From a checkpoint of a small audio captioner.
Model: 23.3M parameters, encoder activation gelu, encoder moe top_k, encoder num experts 8, decoder width 192, decoder layers 7, decoder norm layernorm, decoder activation gelu.
Training: 11900 steps, batches of 128.
Data: trained on songs of 200 made-up bird species, synthesised, often over outdoor noise, 39062 training examples, 39.0 epochs.
Rows from block 5 of the audio encoder of a small audio captioner, named by matrix and row number. Rows with one number within an expert belong to one neuron, the router's apart. Each number is 128 + 32 x the weight over its row's rms, rounded and kept within 0 to 255. All counts start at 0.
Before each expert's rows are labels from the 100 clips, of 14976, where the router gives the expert most weight on average: "peak on" is the class under the peak. Only what is clearly more common there than usual is listed. The data: songs of 200 made-up bird species, synthesised, often over outdoor noise. In brackets: how many of the 100.
# router: router (encoder.blocks.5.mlp.router.weight, 8x384, trained with AdamW), inputs 96-191
# up: expert up (encoder.blocks.5.mlp.up, 8x192x384), inputs 96-191
# down: expert down (encoder.blocks.5.mlp.down, 8x384x192, transposed), outputs 96-191

# expert 7
peak on: no call (100)
router.7 [ 70  96 129 113 157 126 148  74 118 113 126 144 150  99 105 141 142 119 143 144 146 130 159 114 142 131 126 124 190 132 183  68  61 166  62 132 115 114  82 128 114 128 134 120 105  79 134 105 156 131  93 142 183 118 124 156 133 162 175 114  98 111 154 114 104 127 154 139 106 105 168 177 132 163  93 133 138 126 189 195 105 108  79 120 145  96 149  91 115 106 112  97 154 175 105  60]
up.0 [ 97 107 135 118 147 187  66 112 132  43 160  98 157 127 141 104 101 181 224 178 117 131  96 139  92 153 167 170 130 151 134 150 107 145 145 178 190 134  97  83 112 186 134 142 120 108  85 111 127 153 116 131  68 154 189 102 139 156 148 151 101 130 117 140  79 197 124 132 131 101 126  93 160  78  73  87 142 106 119 112 160 102 166 176 138 167 110  36 143 140 124  53 111  87 153 139]
down.0 [118 147 131 118 112 134 172  74 106 117 115 150 152 129 121 143 153 141 126 146 128  83 165 117 114 182 180 124 127 169  83 136  65 122 129 161 180 138 181 146  78 129  89 145 188 145  71 180 101 109 118 140 142 128 131 127 115  88 114 132 160 120 153 116 119  48 214  89 178  85  64 146 146 146 128 115  70 144 149 102 107 121 111 111 112 104 126  98 117  74  92  88  83 124 164 127]
up.1 [141 152 150 126 140 173 112 108 114 131 142 134 129 108 127  96 128  18  95  78  83 183  77  73 177 111 160 130 177 159 131 161 163  93 123 169 110 156 198 127 144 122 150 146 104 139 163  88 144 141 136 132 147 134  81 100 193 176 143 154 167 127 140 179 118 134  90 119 121 114 134  59  95  99 171 145 120 110  70  62 174 157 149 119 179 145 122 150 121 119 172 136 111 161 149 118]
down.1 [163 133 155 117 166 176 136 106  91  96 102  87 149 153 127 119 124 145 101  98 167 148  92  71  92  96  62  83 141  86 113 142 193 138 128 135 154 171 102 197 111 144 139 114 122 123 136  68 174 140 128 153 132  77 121 116 128 208 148 154 120 130 136 128 121 110 147 122 133  66 133 170 146 170 143 127 119 145  73  99  77 130 101 149 136 114 110 127 124 156 141 110 134 138 166 128]
up.2 [112 122 107 111 115 160 174 147 178 128  97 161 106 113 146  88 172 143 141 124 137 147 138 137 118 107 109 147 120 160 150  91 100 151  98 134 115 172 167 164  77 129 149 117 139  94 100 120 162  80 125 114 140  89 115 124 168 115 144 134  49 122 124 141 130 138  81  98  98 149 157 113 130 100 157 140 111 182 115  62 109 129 118 115 122 111  76  69 135 120 112  52  75  94 184  10]
down.2 [170 129 133 153 129 151 156 190  95  84 129 176 142 111 100 156  77  54  91 132  84 143  94 112 134 138 104 168 107  74 173 174 133 156 162 106 154  77 142  79 148  82 166 157  98 178 131 140 168 115 146 161 113 117 150  92 114 135 155 133  88 101 153 190 128  78 114 141 163 144  92 106 114 205 140 100 101 129 134  85 124 151 169 170  87 137  99 118 131 127 135 133 101 153 132 172]
up.3 [140 121 122 147 143 156  61 108 125 160 124 177 169  85 131 147 114 124 169 142 127 130 146 151 132 137 137 113 160 131 117 116 123 123  79 104  75 179 148 141 141  94 142 116 161 158 137  94  91 104 176  97 236 166 120 172  85 142  93  71 136 117  86 152 177 164 141  55 115 130 184  72 159 185 157 188 172 118  78 100 159 129 104 126 120 123 117 140 151 172 146 130 103 172 132 118]
down.3 [118 131 153  96 106 142 167 149 150 103 173 106 116 154 147 131 140 132  97 130  97 139 128 116 139 140  87 125 131  60 168 126 129 158 112 187 129 170 135 147 127 170 169 180 125 115 150 128 171 106 106  98  87 122  67  39 158  83 158 176 133 149 137 126 167  85 139 108 183 156 113  74 104 108 170 112 128 113 117 162 105 133 181 102 159 135 149 117  70  93 189 133 126  76 132  93]
up.4 [ 71 144  80  95 127 157 119 100 154  94  56 175 130 108  85 150  74 127 187 145 161 143  98  89 181 131  76 111 168 115 117 147 129 119  50  94 125 160 147 106 131 108 139 158 151 170 113  69 127 131 121 123 127 165 120 121 111 187 163 135 122 121 119 185 120 137  77 142 140 120 149 167 115 207 137 114 180 158 149 146  35  86  86  79 112  90 196 111 118 146 177 121 142 140 171 152]
down.4 [122 145 128 129 164 112 138 118 146 172 138  92 124  98 117 115 117 130 134 156 150 125 118 136 163 174 139 136 119 122 159  99 124 140 120 162 179 134 108 162 138  95  68 102 140  97 134 150 142 137  99 123 163  99  93 147 116 152  95 123 146  49 139 129 116 152 169 132 130  86 167 219  73 127 154 203  61  85 127 116 141  93 155  56 126  61 127 128 115 116 136 109 104 134  84 103]
up.5 [155 187  61 115 104 127 163 117 170 145 125  57  98 125 121 128 136  94 137 137 109 139 193 182 139 141 170 111 186 130 131 153 142 110 138 205  90 188  86 116 112  73 139  95 195 167 110 102 126  78  92  98 143 136 160 132 149 161 135 101 175  82  92  85 153 129 152 149  79 111  96 146 165 107 131  89 188 126 142 138 155 116 100  96 138 136 131 104 177 114 136 131 125 117 136  69]
down.5 [163 153 125 133 133 167 193 140 146 194 142 133 129 110  75 137 149 144 133 126  90 145 147 156 114  76  95 153 122 125 149 133 131 169 162 158  65  96 125 138 147 132 137 158  69  81 119  51 119 132 169 153 180 130 124 105 165  99 130 118  85 144 162 111 166 160 148  92 145 119 168 149 137 102 160 191  74  78  82 100  73 118  65 100 178  81 142 102  90 114 115 140 144 120 148  76]
up.6 [206 133 160 137 165 161 116  84 128 142 143 133 160 145 124 120 122 129  79  96 133 147 165 148 156 118 149 216  97 152 124 120 104 141 133 122 137 109 118  81 112 122 132 146 132 112 118 146  72 116 111 193  86  96 165 130  78 136 100 112 157 173 131 118  92 110 144 158  66 136 130  88 110  64 105 108 129 145  66 116 193 121 130 103  94 150 120  96  87 137 109 146 166  87 112 150]
down.6 [135  94 176 125 132 143 117 144 124 167 147  96 127  94 118 113 129 135 115 137 116 127  95 110 123 150 133 125 113  75 194 119  96 168 109 103 103 200 146  53  89 149  95 178  98 167 117 121 114 114 147 147 122 112 216 149  99 139 114 119 138 137 130 117 145 179 148 142  68 150 114 150 127  83 117 154 122 124 112 155 132 130  63 156  83 139 175  79 138 140 167 129  91 144 133 143]
up.7 [152 129  54  88 149 127  68 144 111  57  99  51 128 106 131 141  77 175 152  88 131 124 161 130 118 138  72 139 117 138 145 103 116 161 101 171 167 157  94 137 166  90 171 141 167 148 150  81 112 105  81 189 140 155 137 122 129 152 123  94 158 155 118 145 144 130 111 139  99 153 126  95 162  69 139 115 153 129  92 124 121 150 138 168 101 165  63 156  83 122 185 151  86  77 110 185]
down.7 [167 109 120 129 138 115 143 112 102 188 166 114 172 101 155 119 160 114 201 116  80 147 112 132 140 167 136 126 127 150 105 138 146  81 146 113 121 134 127 229 142 165 188 101 128 171 118 106  96 138 188  81 155 144 152 131  82 106 129 154 142 112  95 160 154  99 119  79 175 200 177  95  76  95 142 175 144 120 136 153 161 120 106  80 160 175 133  81 132 146 120 103 118 119 140  91]

# expert 3
peak on: no call (97)
router.3 [154 143  98 156 140 105 147  90 112 102  74  96 210 112 107 115 116 197  99 167 112  85 110 120 176  91 156 125 133 173 111 175  85 145 155  59  84 101 128  93 154 140 112 127 129  97 106 102 110 144 124  41 130 109 155  84 103 110 115 175 131 127 153 194 141 104  89 180 137  78 109 186  92  85 146  68 101  99 107 131 108 156 127 134  98 147  75 107 149 113  67 106 134  67 132 151]
up.0 [195 114 137 153 110 169 126 175 113  80  71 175  84 108 151 157 167 161 141 146 111 131 133 145 148 178 132 122 166 146 118 152  90 118  98 136 163 118 158 133 152 102 105 117 145 122  80 150 114 154 131  62 134 125 149 107 100  98 108 107 119 137 156  80  80 192 128 109 109 105 130 178 130 114 124 110 121  56 127 134  85  77 116 119 127 146 119 107  99  85 104 108 135  45 170 150]
down.0 [ 47  85 102 122 107 124 182 133 185 128 123 167 110 153 164 132 137 120 107 176 156 105 176 143 131  78  95 113 109 143 106 147  77 104 117  87 146 112 109 150  93 139 148 100  47 158 127 130 194 125 138 157  81 101  50 143  87 185 114  44  85  92  62 100 117 138 104 136 115 180  80 131 142 182 201 129 136 170 107 105 133 162 138 109 185 120 146 132 144 112  97  88 158  87 160 160]
up.1 [145 151 165 119 189 180  77 126 113 129 108 122 150 180 128 141 108 137 140 194 124 131 155 102  72 101 149 109 100 136 190 133 158 146 117 129 156 120 138 180  82 212 138 109 129  97 176 105 166 103 113 138 132  97 122 112  61 121 122 173 136 141 152 133 125  95 125 142 104 131 107 147 129 120 124  81 123  94 141 169 127 169 105  91 112 130  98 163 139 103  62 136 134 120  44 136]
down.1 [134 138 100 124 124  83 123 124  90 122  91  63 125 193 122 156 148  98 166 131 184 101 123 147 135 143 178  63 140 133 179 172 148 161  83 124 119 155 166 142 122 114 140 162 144 139 175 110 135 106 110  98 111 122 143 123 121  91 169 104 110 100  72 120 176 115 151 173 195  67 104 134 157 106 138 153 115  98  80 116  62 113 110 108 120 146 145 170 170 173  89 146 116 195  95 138]
up.2 [124 134  95 102 129 111  77 129 131 102  88 156 140 170 136 101 205 138 123 131 117  72 125 118 145  76  78 105 128 128 105 117 120 120 154  81 140 140 175 148 125 137 152 135 121 133  78 171 145  86 132  89 132  97 105 116 164 113 144 132 132 134 147 135 182 131 190 115 183 102 112 118 147 106 176  82 131  68 136 159 155 141 166 151 124  84 185 111 101  64 124 148 145 157 153 181]
down.2 [151 103 153  95  96 129 132  68  96 129 131 164 130 106 121 162 156 161 173 148 151 159 118 147 146 108 167 154 192  82 138 225 128 111 129  84 119 128 187 138 180  86 124 140 173  83 138 104 120 161 186 170 159 152  46 138 123  65 148 152 115  95 118 139  88 151  97 138 146 101 111 165 118 157 135  87  69 147 130 122 106 141 114  89 108 128 104 119 115 174 159 166 133  94 132  93]
up.3 [ 94 126 167  70 125 126 128  47 125 125 163 120 135  93  77 136 110 146  86  64 121 134 156 107 127  75 136 141  67 161 215 132 121 136 143 109 101 119 134 180 177  62 162 108 202 137 133 132 132 120 146 182 153  81 100 135 161 137 126 144 165 178 150 112 146 133 127 143 158 168  95 149 115 155 115 116 165 156  96 161 107 149 106  83 163 136 117 193  68 115 122 136 124 100  99 152]
down.3 [135 127  41 130 122 164  90 117 141 147 138 139  95 153 150 133 172 107 116 126 176 141 114 143 130 125 120 121 123 167 117  77  81  99 197 191 103 165 117 116 142 123  80  84 169 139 133  96  61 207 157  73 108 138 130  87 109 203  84 109 123 167 160 150 120 112 104 122 109 161 124 131 155 125 190 147 110 109  93 146 145 111 144 145 104  82 175  91 145 116 145 139 119 166 119 145]
up.4 [ 82 136 168 121 130 163 115 155 171  98 147 122 122 164 145 151 131  94 141 131 100  83 148 159 120 119 161 146  89 105 160 155 182  57 120 158 137 134 139 116 109  89 110 183 115 154 126  91 121 112 132 117 145  84 133 131  61 149 185 133 119 110 152 168  95 149 113 169 136 120  85 111 142 132 122  86 163  97 109 142 120 129 110 161 174 180  83 141 122  72 148 159 143 105 122 154]
down.4 [132 204 204 137 120 193  87 110 136 161  55 170 135 134 174 146 110 158 151 174 139 169 136 137 144 154 147 149 106  98 131 150 121  87 105 133 105 116  84 123 171 137 148 172  63 129 107 149 111 152  72  63 105 120  77 155 134 124 103 129 165 133 126  75 176  91 175 127  71 122 159 159 140 102 109  85  98 122  50 129 113 112 123 146  95 136 165 106 117 139 155 120 139 143 145 187]
up.5 [124 146 125 173 158  90 132 111  85 156 103 155 120 132 157 181 142 142 172 117 132  63 124 147 120 151 147 120 112 139  85 137 162 137  77 152  86  82 162 138 106 126 194 126 188 158 148  72  58 146 192  91 101 148 196 163 106 164 189 149 168  94 132 109 183 176 145  71 149 117 133  82 177  95 143 128 145 120 121  59 138  96 190 159 124  99 129 138 125 119 148 171  87 101 118 130]
down.5 [104 116 131 180 149 189 119 115 158  80 134  98 143 128 161 121 136 157 109 105 152 145 105 136 102 139 188 147  97 131  92 116 145 139 157 129 104 104 129 129  98 172 104  93 129 165  90  80  88 156 117  64  97 164 113  70  65 126 113 159  75 110  86 171 113 171 105 123 149  94 137 136 119 184 136  69 166 160 153 122  93 133 119 143  95 112 100 129 184 137 161 129 159 138 128  33]
up.6 [126 133 118 116 122 176  62  77  97 198 121 186 115 120 147  78 104 166 133 112 110 130 110 110 139 102  85 199 156 121 155  95 190 155  93 136 131  95 160 122 110 124 123 132 118 134  77 151  62 119  81  60 119  93 183 101 123 102 146 141 115 111 123 204 119 155 140 129 115 108 127 129  82 140 104 110 148 139 141  72 161  78 115 186 122 162 136  95 113 100 152 152  85 122 161 133]
down.6 [134 174 134 148 135 153 101 144 129 130 162 171  78 122  42 112 174 124 163 115 132 170 143  61 114 103 172 143  71 135 112 116  84 144 107  89 148 136  99 144 163 106 185 195 147 178 113  92 105 184 111  96 115 179 129 186 117 144 128 128 162 113 139 163 132 158  60 128 144 136  66  82 159 124 184 154 111  93 100 137  73  84 119  50 110 120 167 149 111 124 137  86 122  79 193  79]
up.7 [ 68 128  88 146 112 128  97 119  95 123 128 135  70 128  94 159  97  88  78 133 134 103 179 136 152 113 118 134 191 158 150  54 137 149  86  98 106 117 135 129 162 107 153 139 179 149 155 154 134  93 113  69  85 105 156 119  94 128 142 150 136 170 159  92  89 123 153 133 173 138 197 117 133 133 169 160 134  56 124 149  91  76 135 168 145 222  81  63 143  83 162  55 126 111 155 124]
down.7 [ 59 118 119 142  58 140 149 144 135 196  61 125 203 128 149 159  95 118 133 129 103 106  83 120 112 185 118 123  60 166 111 108 154 106 144 133 117 141 143 122 151 127 111 112 134 121 125 126 171 106  89  55 166  97 123 112 173 133 147 137 154 156  59  92 136 160 101 167 106 105 109 111 153 147 120 129  98 159  87  89 114 103 171 148  73 132 111 137 141 170 129  91 145 113 136 124]

# expert 5
peak on: no call (100)
router.5 [125 110  79  90 123 138  90 101 169  98 117 129 174 120 118 165  87 141 150 105 111 163 110  95 126 105  65 113  89 111  60 119 176 106  91 108 128 169 114 175 120 169 123 124 153 192 167  93 154 170 107 151 131 102 101 128 143  54 144 175 124 109 188 149 183 139  47  78  94 202 157  92 133 126 160 188 155 127  75 113 129 133  87  71 165  93 108  78 100  98 142 165 110  96 132 147]
up.0 [ 99 133 208 117  90  76 117 151 116  95  93 194 112 107 126 110 165 116  89  74 170 139 144 151 151 118 152  96 158  94 118 108 129 161 171 118 127 106 128 119  95 158 112  80 218 148 102 110 109 217 173 105 166 114 105 130 182 129 128 102 180 140 121 118  92 135  99  63 109 136 161  44 143 130 127 148  89  61 110 119 166 120  79 125 145  67 126 170 104 131 110 102  84 144 120 105]
down.0 [123 144 150  64 110 161 116 194 126 153 176 114  89 114 170 139 172 124 145 180 157 149 167 121 106 139 152 117 142 153 123 104  81 136 100 217 182 122 127 141 167 154 187 129 141 134 155 157 199 157 138 120 106 111  93  85  94 155  67 128 126  90 133 153 144 154  91 109 173 139 111 145 143 153  83  72 140 159 107  99  59 132 131 134 192 103 161 150 122  82  96 141 113 103 126 113]
up.1 [131 122 157 118 177 144 114 118 108 116 117 136 144 106 141 217 146 119  86 153 104 101 187 145 134 130  61 120 190 132 167  76 116  95  70 182 137 169 182 157 157  85  88 114 158 112 125 111 166  97 118 102  78 162 138 101 107  61 104 149  60 116  87 163 123 138 106 147 133 160 116 148 118 106 137 115 131 114 213 129 116  97 113 101 157 120 157 179 128  97 111  89 138 170 137 133]
down.1 [163 143  91  91 156 188 131 116 149 173 131  54 149 116 177  61 161 130 132 145  27 163 107  94 137 159  95 141  73 120 205 157 133 163 107 115 118 131 117  96 128 175 170 120 113 111 111 153  69 136 180 146 109  99 129 121 125 162 157 155  74 161 103 107  86 103 140 137 124 136  87 174 117 153 135 133  73 124 100 115 135 141 104 163 127 132 156 119 130  89 107 109 140 142 181 126]
up.2 [110 128 138 113 162 173 114  90 216 120 135 149 155 130 110 133 119 169 160 108 146 156 164  93 116 167 122 135 110 133 146  76  70 109 104 102 179  95 114 185 144 179 132 121 126 147 121 136  95 160 147  86  98 108 104 160 135 113 167 113  86 114 150 153 146 130 160 119 144 123 100 145 115  72 136 101 158 115 155 133 105 119 113 104 150 133 113  71 137  62  96 146 162 162 163 155]
down.2 [172 167 155 138  86 137 149 140  49 117 114 142 145  95 121 129 109 125 126 106 145 134 174 193 141 112 112 207 114 112  88 117 121 129 103 148 122 127 135  91 141  96 111  55 104  69 126  92 140  97 138 136 143 136 128 144 124  84 183 136 176  77 151 170 135 132 112  68 158 119 104 112  74 116 174 131 176 105 107 122 109 144 161 108 184 133  54 135 173  90 140 166 105  95 112  95]
up.3 [118 117 121 126 113 109 159 133 208 117 119 171 109 131 142 113 130  81 132 126 188 145  81 146  86 187 137  97 129  93 137 146 139 126 164  96 126 115 169 157  90 129 125 200 119  86  89 139 105 146 131 130 142 121 104 116 149  75 148 103 110 124  99 103 151 130 106 122 168 108 103 168  97  84  53 134 150 135 190  92 120 160 138 152  89  86 140 102 126 172 154  89 120 165 175 141]
down.3 [106  97 179 108  91 175 206 131 102  90 123 101 134 116 139  77 117 135 130 128 135 104 128  64  91 150 123 103 127 162 184 131 146 189 119 101 148 157 152 154 142  96 132   7 164  95 143 186 108 132 167 187 100 144 120  84 133 169 110 164 169 135 130 194 140  91 163 104 152  85 101 122 116 120 142 148 129 164 122 167 115  97 148  77 121 156 104 132  95 105  99  85 142 148 117 100]
up.4 [ 90 100 106 128 120  97 141  99 123 207 168 132 105 135 161 144 157 148 149 181 146 101 152 148 191 112 124 129 137 119 142  92 161 165  83 133 175  91 175 114 135 177 132  80 104 149 122 154 111 111 135  97 135 160 144  27  99  66  93 120  88 128 107 102 141 136 142  86 105  78  88 100 140  98 113  80 137 136 136 112 113 145  84 122 152 125 124 190 131 125 136 112 136 155 150 151]
down.4 [140 119  89  73 141 105 109 137 135 108 139 111  99 179 156  95 145 168 119 194  89 154 154 119 144 175 103 127  97 123 101 105  91  73 143 126 131 126  76 153 147 162 124  77 139  94 170 152  67  92 147 106 159 132 172 153 114 146 126 152 113 118  96  98 121  98 202  50 197 133 144 169 175 126 155 147 137  99 131 117 129  95 155 126 147  81 174 178 105  80 115 135 120 143  96  87]
up.5 [ 76 125 160 162 100 131 140  60 103 104  93 115 143 171 147 108  95 175 175  65 119 145  97 180  93 154 140 131  89  91 132 196 183 127 150 137 144 129 151 144 120  95 184 128 148 149 136  59 133 117 170 102  95 147 124 103 117 137 130 169  97 142 127 105 138 117  49 130 160 150 176  60 159 119 113 181 137 104  93 123 140  98 124 142 139 132 156 171 207 193 110 149  94 107 141  78]
down.5 [178  58 166 160 127 150 117 136 174 148 180  98 129  84 110 163 110 139 190 107 133 132  95 162 175 130 142 118 120 145 115 161 145 112  72 142  69 144 149 133  92 117 138 149 119 151 169 126 100 133  95 159 156 129 109 151 106 101 132 202 114 114 144  91 153 166 113 117  92 116  67 188 144  88 108 124 188 140 159  98 125 106 161  81  94 104  80 118 115 162 143 175  94  56 147 101]
up.6 [128 180 113  99 150 130 109 130 107  71 152 105 156 129 164 144 141 178 114 156 108  86 111 157  72 184 147 152 141 148 189  76  92  70 170 113 125 115 148  27 136  94  92 105  83 122 121 111 164 167 164  98 136 145  79 133  98 148 143 121 139 148 114 140 129  98 188 152 151 141 119 155 107 124 151 113 152 125 121 181  83 175 141 156 121 144 142  51  94 136 104 157 125 193 133 129]
down.6 [133 129 148 138 139 194  99 107  97  83  95 117 107 154 161 114  87 132 122 152 171 155 151  91 133 130 106 143 130 146 115 147  55 140 165  82 126 108 131 139 154 153 113 138 145 167 115 126 118  96  94 161 171 183 109 150 133 167 171 110  81  80 129 113 158 117 137 160 100 123 128 112 121  78 113 124  95 156 125  74 126 137  46 147 147 102  99 148 110 131 152  80 176  85  90 131]
up.7 [120 179 108 132 125 150 143 117 134 135 106 123 139 112 125 105 164  70 114 127 130 128 171 107 104  87 118  97  47 135 166 160 119 120  99 179 134 164 154 136 133 130 150 101 103  63 103 154 104 122 100  83 130 128 129 118 156 152 176  98 109  97 157 101 170 106 153 131 141 167 164  92 114 154 152 169 186 129 177 131 167 134 138 103 175  47  75 160  92  91 165 155 139 113 117 152]
down.7 [ 49 168  68 158 109 114  84 111 102 116 129 170 154 129 176 157 124 121 177 150 127 170 107  98  91 146 153  99 134  90  95 107  76 142 142 120 118 140 168 171 120 137  97 133 155 120 143  93 120 153 125 161 121 117 113 149 171 130 158  96 193  91 148 135 168 139  98 120 153 123 105 108 105 114 206 141 147 111  86 160 111 152 132 140  94 118 101  96 148  80 121 119 120 126 109 147]

# expert 2
peak on: steady whistle (48)
router.2 [177 164 157 159 119 111 156 109 131 115 130  99  92  96 123 143 129 150 130 114 146 133 116 122 150 175 144 130 106  98  91 184 122  63 152 153 140 176 165 130 107 124  98 126  88  84  92 112 128 143  76 145  89 122 151 155 143 106 107 176 126 111  72 118 140 151 181 159 178  79 131  80  88  67 120 133 139 174 107 111  94 156 142 164  95 156 146 146 170 167 128 108 119 140 158 144]
up.0 [115  87 119 139 151 174 161  87 147 103 126 103 188 141 142 100 135 135  72 152 112  83  98 167 105 117 115 193 174 125 108 143 120 158 116 127 116 115 119 137 182 136 176 148 103 107 116 127 180 111  56 107 121  94 170  99 105  95 130 117 130  51 143  71  97  69 142  95 125 172  93 159  92 139 146  95  78  97 192 108 155 146 110 160  79  81 101 160 113  62 138 156 153 108 149 172]
down.0 [104  75 126 119 116 137  71 220 150 233 133 116 114 117  73 188 107 117 168 149 170 110 124 144 125 105 180  71  98 144 134 155 102 113 157 127 132 178 133 131 111 141  93 108  94 122 148 114 166 168 144 150 123 143  68 111 130 135 179 173 141 159 130 190  88 163  93 134 132 133 148 103 122 157 109 124 165 224  97 143 129  68 183 185 131 135 109 153  81 129  77 124 152 149 102 131]
up.1 [128 152 142 111  76 109 173  80 127 138 152 196 161 115 105 143 111 140  75  96 201  79 133 169 134 128 189 124  83 132 121 103 154 182  97 157 165 133 132  49 146  77 114 129 112 139 123 130 127 103 131 122 127 100 118 136  87  83 117 147  97 112  92 104 125 106 134 146 136 114 121 128 115 101 167 164 142 111 102 149 154  97  92 102 208 128 125 103  61 131 108 164 203 148 159 178]
down.1 [ 70 168 164  96 109 157  91 130  84 120  96 120  99 153 149 154 123 202 122 135 133 106 139 185  95 145 106 182 119 114 148  64 120  82 141 112 123 205 100 174 112 100 152 134 114 111  72 113 121  90 124 158 158 177 103 148  48 127 112 181 168  95  81 198 128  98  91 125  82 162 175 158 140 154 146  82  97 162 160 105 170 123 133 137 123 147 130 173 115 102 128 118 163  90 149  90]
up.2 [ 66 117  84 164 152 119 109  83 126 165 135  92 170 147 104 175 101 126 136 169  95 181  30  98 123 106 110 139  75 126  81 134 132 154 156 150 165  85  71 149 118 129  92 174  85 155 118 132 133 135 153  60 105 117 138  67  84  60 132 109 100 106 119 129 115 119 101 155 114 129 128  87 120 113 130 167  96  76 152 135 181 148 173 160 121 112 151 148 108 123 100 115 124  98  68 105]
down.2 [107 167 130 146 129 130 183  97 117 117 169  92 127 146 164 123 125 190  84 132 167  88 106  84 132 133 131 101  94 111  98 114 150 131 103 158 105 112  78  76 112  84  93 117 150 125 140 154 171 150 193 111 122 110 182  32 139 195 106 170 131 137 138 200 130 125 128 113 146 142 120 125  86 158 178 144 114 143  69 111 105 160 152 119 179 174 143  80 134 114 120 159  78 136  76 160]
up.3 [155 102 142 157 102 179  76 131 131 131 154 117 142 115 124 154 106 161 118  91 177 143 143 130 159 153 133 160 113 113 118 124 187 116 167 108 114 135 107 149  80 121 102 104  90 104  75 174 163  87 122 179  96 168  95 142 121 143 130 134  95 176 107  72 117 194 145 111 150 103 117 101  43  96 128 136 154 153 174 139 159 170  75 101 123 138  94 165  81 129  86 168  99 195 168 139]
down.3 [ 55 166  63 109  90  74  97  81 142  95 126 143 181 124 126  83 156  97 220 145 150 148 121 158  63 137 139 105 132  92 124 157  88 107 175 138 147 140  98 127 167 140  81 135  89 148 104  97 110 114 147 114 122 100 165  80  94  82  70 142 101 139 159 151 156 151 119 160 119  77 147 156  72 104 119 177  89 128 137 113 108 140 115 142 171 179 151  84 159 125 110 114 121 102 164 150]
up.4 [ 62 145 166 129 126 173 125 104 105 128 150 145 144  92 142 116  88 130 105 102 131 135 109  88 171 138 156 105  74 143 127 139 107 115 126 106 140 192 163 145 128 110 146 134 137 104 170 109  53 127 108 185 116 104 101 158 149  91 139 150 148 127 129 101 203 130 122 127 138 111 136  60 196 113 117 136 159  81 108 105  95 163 130 176 131 102 139 130 124 142 137 214  62  89  72 122]
down.4 [132 115 153 179 111  97 200 127 134 152  89 126  86  85 142 171 150 131 129 118 105 145 113 137 134 150 111  77 134 170 131 135 162 161 139  52 115  98  99 123 111 119 124 153 221 122 144 170 109 132 143  85 139 101  93 137  94 134 152 120 151 134 148 136  93  82 154 105 134 168 124 157 130 160 143 135 120 163 115 128 141 103 154  83 126  92 143 177 129 157 149  74 109 173 104 175]
up.5 [123 114  99  74 117  65 101 126  51 110 114 148 121 108 186 113 141 150 160 147 154 144 136  63 103 152 115 101 145 151   3 139 173 151 143 135 152  96 165 127 133 200 128 121 136 178 146 123 115  86 176  80  70 114  98 164 152 170 109  45  62  87 134 142  95 138 115 132 121 169  77 167  99 195 107 146 179 144 173 121 119 131  85 121 116  91 132 126 148  96 141 149 159 174 178 132]
down.5 [105 173 116 155 118 161 158 165 120  79 132 115 110 114  95 219 110 159 119  62 109  69 107 161 167 122 105 155 132 130 171  94 104 127  98 148 136 145 121 156 175  89 163 119  95  68 137 123 181 146 139 149 144 124 142 132 137 125 127 123 122 164 126  84 151 163 186 117 128 119 110 143 141  88  99 101 118 153 145 106 135  92 134 142 152 166 143  95 152  81  94 130  89 125  94 122]
up.6 [153 113 138 167 115 148  98  97  94 115 161 123 128 176  85  99 150 138 143 152 148 137 148 123 107  83 166 198 145  97 105 146 167 111 109 129 171 110 121 176  93 116 126 192 135 123 121 168 120 170 110 173 139 141  93  88 141 213  64 129 115 131 169  94 126 176 163  75 190 138 149 130 101 107 111 103 152 125 121  95 125 105 110 164 161 130 126 103 124 124 134 144  41 146 183 124]
down.6 [150 128 125  95 114 140 140 123  64 143 144 107 125  87 182 118 113  65 153 116 102 123 187 198 108 106  88 189  96 128 158 120  51 140 182 123 123 135 143 171 118 134 172  83 132 117 114 138 167 158 117 187 131 126 233 103  72 132  86 128 147 160 142  70 128 127 196 123 179  88  77 190 110 160  79 118 155 173 114  46  89 138  85 123 113 136 120 134 151 143 137 151 168 117 190 147]
up.7 [ 98  87  94 170 209 133  88  80  99 183 139 103 111  46  96  92 164 138 163 199 166  92  60 101  65 172 150 158 111 102  47 111 227  84 124 160  48 103 145 110  98 138 138 115 111 123 168 126  87 179  84  72 129 159  95  87 111 116 148 127 139 123  86 120 107 127 111 115 163 146 120 154 163 131 123 141 141 129 146 109  92 171 103 144 148 101  87 126 124 125 105 141  78 142 116 150]
down.7 [195 141 194 204 111 132  74 159  60 123 127 117 172 103 132 136  71 121 106  81 140 120 137 143 162 171 125 131  88 164  88 103 132 112 108  82  99 127 110 113  93 164 141 161  95 140 111  98 183 114 117 145 138 147 145 115 188  93  90 120 134 123 142  71 168 143 131 156 163 112 147 131 138  89 129 130 131  89 186 130 135 161  99 110 110 166  80 142 106 137  90 128 147 135 140 149]